{
  "norm_position": "pre",
  "parallel_block": false,
  "inner_norm": false,
  "patch_size": [2, 2],
  "label_smoothing": 0.1,
  "beta1": 0.8,
  "grad_clip": 0.5,
  "steps": 21100,
  "lr_schedule": "cosine",
  "final_lr_fraction": 0.05
}
Rows from block 5 of a small image classifier, named by matrix and row number. Rows with one number belong to one neuron. Each number is 500 + 50 x the weight over its row's rms, rounded and kept within 0 to 999. All counts start at 0. Numbers have three digits each. After the name is the row's rms in percent of the matrix's.
After each neuron's rows are labels from the 100 images, of 14848, where the neuron reaches its highest value: "colour at peak" is the nearest of a few named colours to the mean colour under the peak; "strongest on" is what is common among them. Only what is clearly more common there than usual is listed. The data: cartoon faces.
# fc1: MLP up (model.blocks.5.mlp.fc1.weight, 384x96), inputs 0-95
# fc2: MLP down (model.blocks.5.mlp.fc2.weight, 96x384, transposed), outputs 0-95

fc1.48 091:525486489474477542494496485457493560451444558495492523495532510501598518517515524508488512495501530420433456403535534556522561523552611415303477453470525440515515508538572437534505460494440476377536441520513441537458532530535482517475596509491512438398555536428530470470428514514593542433
fc2.48 101:540467439525505556489548493503437524501419532483461434471437490502551530491562501351476518413511453566471577511533482324428550470457532492589462445506525489605540503584530427480511473466516504408446548458455488562456535516481456484505531480461503527468521536519522570471456464372525503424
colour at peak: grey
strongest on: grey face

fc1.159 074:525506516476421506433484480563479532449495548473546512494458523474506498474486540502473525535445530404387395475511560541554479516535400527481483447481544499609562475491544488474516512426562521434557414518446530502521497478455393516546530532494493384442528481525463428540434494584684537472
fc2.159 094:501451499527504489536511457450499448520482502487474383513508555480542508519537468307465469480452470571520605497535509306504523480466529537550473431476518485581468441573487453472519494513507482433438541448560461540444549516470472518536545456463529583488552521500509566451500472409608494499
colour at peak: brown
strongest on: pink face

fc1.70 096:550413522521433610482494511612521510558522492520478463500509524509504512533467480518531581471462490574510474572532524547527493403530459633459489419567529546526533449452546493492484490544440549517481524589472529455412477516403404408588521430455479461498490437447520505507406488497634493505
fc2.70 089:490496543525529494541509546472546473431553496492537372532549497472526484559588497421444406542422551469511594471516530344527477535535457510483453454482526453649478428541442504492538536518440524538501545450577495489516467475531480552421551538500546570530584510479545482505506527518623454565
colour at peak: pink
strongest on: pink face

fc1.147 115:613457482539512594493494520575605514556521551434406540506512530444518466468484461491495538417475533578515547540471560510521448477445406512557484431471532525449530453478499496505556474606486561486470647544484497511415449532494443498456582452467480514408497460507492586457463581427580480491
fc2.147 092:515468550508543454499513595474537515405545408482495353481523481481501454466533492412522453536497548466510547537459496322549466511459484486535506498536545485695553486555422522460499523535502498556476602468554494460515485417523487574474545450470531555503513505463535526458485483489547464562
colour at peak: pink
strongest on: pink face

fc1.247 084:561541549456534490544549616426508568525501490494493520404574483465557530440439493509518476506505448445551479496607513511482519601481549366435533463523552464457536499530498470552514515498450404437469524567549515488483577502513478467510522547477502493651546473478546475565577576517619504432
fc2.247 081:548412517552442469442486510510539498489495456457444432485510512493531472493551470328450470423479507533524557551506514271520481474452527492544420499479511494641544477590552450454566452508517501517442507482468498513445502529491562473510514492459476519461544490491494532471519491471538371502
colour at peak: pink
strongest on: pink face

fc1.62 105:489452467537538458507532466417413456496447487541531531539473530584484589524485547488563466559570472481513509475566477519448557539557556519494528370464572488380538558429500492519444591433496593374503595469479525521435528586504499526521563501472548505483455551484489549519555540424596521471
fc2.62 085:479465473515470542455423495549516445526480533455466456435479439446557458466487456421491461442478478516520509533419455320489471469446504526602440464496543493734503454541630459474490481484505470475500481493493485479468505461485530495486519436434450470492485462496456426444521469495528440468
colour at peak: brown
strongest on: grey face

fc1.7 090:524458481538568439502539569446505604503473539523466599427450529523571534559526535496501439450564548417511468448529496558428560532544534412428500465601560409521529539563547483519525504458504510396522472529482479513472487592474511475503588532441464448458467506466529354509409488512584526467
fc2.7 097:497497481546494542457517469508457456493417520466481417484465501488563521492551481335451510439492435573473583520528506355475534453462543503528450423518559487553535482555615428474569499498452488427435551451481488566426560500449474490490560469492489537480549504531519566461475482368567487426
colour at peak: grey
strongest on: grey face

fc1.236 129:524486535436461559442518597598538478543578426430508487512576455439556484418523516504447470522433420600491507495534499546550444500493469530489487484466437533480510418542579543482551529506517550510497452505506517440494482575390470503564582517461409511546516441608575548485486444505592393530
fc2.236 117:566507545497530551420499483507566491428519507438510467458537469413602446481583439441411410452387505561503578505448551439548419512519476509576404479483459540569575404576514414459596489502494507553485511462529482544422491481471515505484567505535504551500587454452511538505502520457575503520
colour at peak: black
strongest on: pink face